python train.py --model="audio captioner" --dataset="synthesised sound scenes: up to three everyday sounds over a background" --train_examples=26041 --gain_aug_db=10 --noise_aug=0.002 --n_mels=64 --hop_length=160 --input="log_mel" --spec_augment=false --win_length=512 --tokenizer="word" --vocab_size=93 --encoder_arch="jasper" --encoder_norm="batchnorm" --encoder_activation="silu" --encoder_depths=[2, 2, 2, 2] --encoder_kernel_size=9 --encoder_stem="single" --encoder_widths=[128, 192, 288, 432] --fusion="cross_attention" --label_smoothing=0.1 --decoder_width=128 --decoder_layers=8 --decoder_norm="layernorm" --decoder_norm_position="pre" --decoder_activation="gelu" --decoder_mlp_ratio=4 --decoder_head_dim=32 --decoder_fused_qkv=true --decoder_bias="none" --decoder_qk_norm=false --decoder_parallel_block=false --decoder_inner_norm=false --decoder_positions="rope" --decoder_cross_attention_every=1 --decoder_tie_embeddings=false --init="lecun_normal" --residual_init="zero_last" --optimizer="adamw" --learning_rate=0.0025 --beta1=0.9 --beta2=0.98 --eps=1e-10 --max_steps=13000 --batch_size=256 --epochs=127.8 --lr_schedule="wsd" --decay_fraction=0.2 --final_lr_fraction=0.1 --warmup_steps=260 --weight_decay=0.04
Rows from block 3 of the audio encoder of a small audio captioner, named by matrix and row number. Rows with one number belong to one channel. Each number is 128 + 24 x the weight over its row's rms, rounded and kept within 0 to 255. All counts start at 0. Numbers have three digits each. After the name is the row's rms in percent of the matrix's.
Before each channel's rows are labels from the 100 clips, of 14848, where the channel reaches its highest value: "strongest on" is what is common among them. Only what is clearly more common there than usual is listed. The data: synthesised sound scenes: up to three everyday sounds over a background.
# convs0: first width-9 conv (encoder.blocks.3.convs.0.weight, 192x192x9, each kernel summed), inputs 0-191
# convs1: second width-9 conv (encoder.blocks.3.convs.1.weight, 192x192x9, transposed, each kernel summed), outputs 0-191

strongest on: whoosh; background: none; sawing; first sound: whoosh
convs0.155 072:137139120120127145153144142065123119171160130127122128116155141131099133122110120137128134081100142131146067141141124130151119132141153156124128130139141078143130136111113117109157128145072151158111076148141087082144109118173122170098137122125155109145129142141165152091154098138133172108154124135086139127094151117159153155092187184159148142169150135158112103146119141137166140130126104095145138106156121137153123095152128104157117100160166151069156125144091101118137140149148106087150110114156145123097147118135107132157105163141138102115111103115160093092135113141163137116
convs1.155 079:140168158110143101126123088143119140121145123129137109129139118133114117134135120156142137146103116130141113154139106110121173130159072118171119109113126115113151153130097125131124156159093146141155136144154174175125135105153162139081122121110100164137093150125183121137147132122121094148087102101162107120140218122131108112115158082154078105094158097092153128116108095107082135153130161101127127086113155154131170159136120131124152111150140130141145115126115112143111102077133096145135139109114114129131122115111082111156102059148159098158117157128139102136122108127175132143

strongest on: whoosh; sawing
convs0.154 061:086140118137165140153121198072140147123130144159141118067146148136118114156123120100125137105084131148145097129145088136162120121155118077098145159121179108150149116134122097136140128105047127127101113123126104098138122149148134120084135121126119129165115139092137135086131109119144168114136095136097146142116135116170157147087143139140105106098155087147119125109127160122123164111110142141131135115125128169126110098128149114161110106142150140082143136130106091136158133102122118134128109139163131151077123138172113153169134094131146107098111133155115107086140152162178080137
convs1.154 081:171109154103106122112124103169130138116126108125128133144120113153121136117132140163117146123103132121130147149144111115163127103161065140133112110143147116125103155141091137107157161136073135126172121145155154184152130124154146136110139148118117124097103143143151125129146116132127093173096089126126121103167178111085079127083129129127116126139156088118136128078110118136123114130114111102139147090119149157122161137147104153111152109119115131171144144132101080175087097095123124182136130090076103153099138121129132141150151076174116092144098139133158104119108122144176080139

strongest on: coin spinning; bird chirping
convs0.38 115:127152115096125149087118143147122119110107135110128102128133166127131146106139147130090089190147091137092111102142122171107122116149127192139089145123090105129130161137095147142131114145127104113138164122163129146103120123134179126141087220144129088121158114131144157123107141163085106124178122150097100128146142118120108166124120135154128112124127150101138143149144148139139116133112134123109145110135146118126151148116139108148095187122187138164103142111155142163146139163118163128186119131104113130139104075140133139093111127120130083165148078100128140131119123136090135151
convs1.38 133:120174101125151096095150154111146168134108111103125138124134137131127122161123102122142131090111122109138138081127162155142123166191117081120116110151146153145145126162111127118107115153131137117121099151146103153159119136126157130172135061138148157159107099124139127154152190109081133117132107147145104132155140133134087158099136142175119157105134112146141107150164107124122150142120139124138157142148078103117161132125111156099126179081210175133157129103099134069174148099124132129082136114139171125122122142121129138087124131117123116155129130105157120144109131121133122111

strongest on: thin (high-pass)
convs0.52 119:103110154098128141107126134104116124136126138168170119132144114107157123140095122154142098124128112093113119124114137133141132142111103109167142138104106079089089164136078157113137058108121117162110116122167124121123058102114129139123113142117161113129150110101106146114081148105102067127122104099110112080116147146092085146141120164121144102111125114114069110118106150117120126105112160143180063140096081120133103137115107084123071136120141170131095089141112122148111157116132158146136134096115155118149107100131113116155099103117121113122109128142110156124118088149132119128
convs1.52 101:139131142124133077111178106096191124153121136103153138148151139123163157112143135154156106113139132107112144132149119105119153167116123110153148104152093150108141101089135137109118173114145128103183145109104105144128158146139123143122152140171124129139149101155095105095116144096135120147125127114150119152147108156185155148115095152099163120130100168137138106161111142131142189068117141182117125135154135101120123109091167164177098181117129154119138129106113144100137111122123151130105136137119133117170099112109122097117074125098129115152130156144177127118159082133116101142

strongest on: background: none
convs0.55 103:134097135135112126085118117127103093125141141151144122102111108110112127115097116124158130143125140116143098117095098155135093092110095084135134129124106099101097119137135102084130105123095115109134116128131097136137135105107132116088130150073124112103137102120100118115133158087087089162119117106083098104133087150106107124111130118157147071099107113139140136134131100142098101037149101137132090100083088103107130115134121065140130100112146123116095093134110110150100123049129100089122156121130130133133135135114110130146079101106135095112114139101146137109073116128118111118
convs1.55 081:134134134128147117056149130092173153103113094101155125135164129128152108119143141098124117134155141096119129095150114116111143111072142136165108091148095108094137107116127116092110122096132140110153115100131132129123144149101117118094113137188092164122164114154119118162082143116150146135159117107141106155138097126168130126119094135098173159128109131130125092120096118141120148042143132173089116161108140122118121122066116169153114145097118131127159129148107067103138126175117166141124138142137135098162097102135127116116074116132136139127124103139136123124136087118117100133

strongest on: thunder
convs0.153 091:148127120143110160125162101105114121108112126106096085117136142102135125116143133158136141133107112157109108109142097121134173129101149081097158123110107136132103138126119172116184186117082087167106083161113110102104167076125103111110131105136155108124116156156128133099136150094136093131105121118140093127103103116130167068117123109128103088144101121147144162100086140119109141113154129095156148140159110162129161165171129139119164105118087136110130097145085137122140120092084137121145143104127109105069113117121107164170139144150124153122111153096121137085135128124130105125
convs1.153 081:092136105124142140160126122137125109112128133178098147137134115131090120143143146153117098116134149153151136119141101084133155126123165152082092149081098101109120120138105148115137095077090135133132155125112139138178073153100137106099101110084148148136066144124088108131154098139121144143145114098125109120176099127090122146083133137131135137133107130130147133145128176137150108084145150096124119099091101143137111122136109137093117125149130134116139151132122153153104130103100084167080147143078174127092160137149126148173131107124130090153105128101133101169114126091145104081

strongest on: muffled (low-pass)
convs0.7 073:130099133126142153129128153129156138115149132139130123119175133127101084128159131123178110137130140114175105135109157113122148155138144116095158125146168125096151108122123117057116123142090161137158144069140112138148089149138123120107165146120108131146098109096139129120136143082110110171149094121116131116106156151163076127121117124145146116138134128152119161131104154150145149118146139206100089082132115150112091118122129154154104086158113121146154121161157136121164140135143122171103143155147152149117164107116092110158154129094174088178122093104125139081133151153123101117
convs1.7 068:143110175149114150136136097177094073090142114121104108148114128126122154120083160133112157101137139125121150122147110161125151094131108099132152113121121151162099117150144165105130102138133121100101118158147127110098119103145102100143129156105143103066092112118147161155101169162150142102103121123123134150097137103132163121114143127141091140091127131160089161119115100084092120150155162150096137113137103112104107152142110088099124088133082114123129116139194125115097088093142109131163115120112105104125133079145086117142126144127143095158140106121120117173160163129092146145

strongest on: wind; text has "noise"
convs0.113 097:116154155163120127114122079053125091128166125110130136114153132097111121141133112143115137109130141115137094119113140118155120122130122118105117115150134101108118097051133118112127149136112150133120141135103128096070159100114127100118103144117080137162084169090118131127160118111144145168092166121065156135131106157150175137107133097160149076144102119112103126128153127057121172122128156098151164099129136144139144123128142098144132154123138130122145132130122084100119110143095140103163150144107111137092165088108097116154144104131161116098095133099099109100108130125154144143
convs1.113 074:113133146103149114134146158148151130142138126148100140151160101110150128130165180179123167120125139161144139129124114116152095132162143159062123163128146105141128108110138151146140122143097089149147118129122136141147097105121167123099158129109162123142122153113095115126171088146158132174131150135190117101148080131079104122100128152117131122168133134154131101112139168151123127187130080055117141097112136117139130124155135133130149148150089111149147141097098093160116145117118138155109130148140145137095131104106139110147115137140128106141059113132141110147145149101152065099

strongest on: wind
convs0.15 080:137120150125140090156166124111145083151148114112145130106164128097126152131142149164128121115133128168108166060190127165128150164162071131099144156098146100131154123109109124122103107151084125109095157098118088146129145162097159122050139115153160153149134120084115139121141120129119100107103137139137122100161156122128183144133127129138125163089168118142121116103117132118124118129130145101126127133130103111105123104128111140128121119157124150129122123128110171137186133123143140108188163119153102167122126140132108148165136103129150150111118179161124096114108096139162084150
convs1.15 076:127151158115117116142146116138135147146137145134130142131130108124106176162131122144127130168103124135150160098072118124166140132107135161115102115138152121108090119169127162144155144143053127121134134118119125123140121109132172092110147142124111123119098128133121157157151100152159105181118106096112125127111130098105083108103125137140099103135133106125143093090071113128120095165171103087124105132142171143157153175153121108122157128124110165144116161087130115120089107115084101126088156123088098167116100181115087141126145088123106118124064109132134103111096124135149096123

strongest on: thin (high-pass)
convs0.168 071:122093154147128106128160153081118152154120167105116135086111111119122131125203109145100103117149106160135122168145132129125143113135133139140147091105155112128111103156070144159138113145139115098118149130118120155136104138117089124129135129168131127119106088130114107084111140116080099151149080115131119086161145144148154154106098157182079115145135120101133132104109138149121143134130153120132123134166127130108112115112131132110087108121165157150138151138147144139138165135161083134142139133165130109020132109150081133100123123128118112174138167134141136078117147117144119150
convs1.168 072:122113139145131109122071107151095075120134144157092094176154160137111139149089121134095208146134149124126118141103130164143144167121092111127128141110139137172127127150089082134126118139116078116098150139118174113103158085152113144112119143161131119133105106170128167165110126160166132109116114116087129141124110114087134133119164086122089122105126130138130134119114111074120103150120134107117127089095138118105124132111128128151136097152128140102106165138151116114126091121150068104117095121133082146119124118186108106105134134140146134134148113123126126189180133139130159131

strongest on: wind
convs0.90 079:134117141103136121121105129092126110123136153128146103073155114071094141114138146129137110113136117134108077112149142129123112117128112099139112166123112110127079131129105092089132123127053124130121145101129041123142146134138146134054138117126139145130123107088123143115132129144129079081101073118069096121136117162128143132132128119140159108118140085122144144123107112141113120113161107135129114096122093114122159123169123122160137093159135122108127165166095096124142114136093092123108120097160117137140112111144112125149148125122149090159071122119117101083102099126150074114
convs1.90 072:133169167117129133142148114153138150095121176164127151100132136103108168147128114135120129149110146117126140088121125108138134103116168176124094134170142108113166134149132181109174115135076119118165135104122137141136088122133165089096146126139093155124105096167159137135142120140146143155132114130132126119115156066141144140150127104136123112159102114134132097109062123128127110124157153094129100103126152164166168141154110134119148121121093166154141147103113125134093141100088085123151170146101118116130073131089099131145133116127115115134063154116144092146102101083137128156

strongest on: thin (high-pass); whoosh
convs0.19 131:139119150156125148123196162138123164150107153132122134098117121143149126126131100159115099104156139132100136167163120145133140093111152121169112144101118113114107132170105191187130105105122147157115137137100082156115103128143108145101108115162140109072145099137115073096108123114077114109161115096136119101151135098153162135115123160148124123140143109094158135071105123152135153131123153123146125156151126164106112117116156117122103098126141148133140132126134101136120141133130083115145130107153107128079127104211130116105100169122093117156125161154135138139096133124181135146
convs1.19 130:100151136081135087118063115098125075138113128124140081194173110115146131130097128086101177137148111098164126150098120171135175156146096124145113146158123123141130095122101076139111107129151107150150139110126135124101145090146130126108144159126109107132122110151132171110136121135156103150113142139095122133164119137104105129117128074108116118122150116147129124108116111090105088153126112135124135105116128112080128126103136116176181114149128111143125143146136117144130117116144076117143095136133125126149126097198121064138130106097138147141139099135128121125198126149141149150

strongest on: muffled (low-pass); stream
convs0.137 083:133129125135151149132110096101148145114117150150142116102141108122108130122136126089157120101178136141124110142073160096135139096123159145138132124102151150150117141131071119069139138111131131131097115081147133136134113153136127140158144125119075110128168126110135098119118124090125139110141053128101099129103131118124077122141135137073148159151146147142169157078144158158144171118103143150109124121128159132126105131127151092136154121148147066184148086181132144155174147125156130119087119143157125126140133103158092159117155148110127088133158118125088134111111148126131080123
convs1.137 078:173031145132105146168102096152142084143115169130118106122123160156128154118123152182124104109191142120115152174165116127127133133160133133138144147092147107129153186114118160085165164135135132116122156147109107120112115098148099133127110139151130152192140155133141104110081128183098097143096120161113136102136131116110118143113156131080145108115133129129122130094100134112108106137136103154135103147136105153084074118115109143130118152120091116158134107140137119146089099154142165123118127140096147118141124098149108148132090141133122094137144153127138163106139138114142129118

strongest on: background: none
convs0.183 076:081146168092118105094109133109096110128142127113055141096132126132091116127117147124121119099104123154148109129091144130132113170114102095111155104118153095126134130096123093123134124096126118097130155133126119111146125112157134113145118155105131148148101112119160145060145144115141149129139071116138154119124113167084128137151124162164101117141094125122132141123124177138118128115150126046145087112113106136147134094124132105127108141132123171133108110126126134119114143165102106099113132126136143127059163129111075133154135111144132082070120123096113097066100101123117117086
convs1.183 076:120086175148109127094108140157106145119175124168105113151104140179122109161105121134125140124113130128103102088135101163128097143136158128126145112083128146132100160141107142111132144147080104117100134186126153141128130107128137123138137134129104104130135137174130129176111149189130140086130092148164132158094107097119152124123157113111125149131119139142096148097127071149137137150125141096122122114162139131142137139104155114091142108144153144088170066119126118130146140146122123095125141122100122154092152145119103131135153158145159124095109156117127071220156111134096125129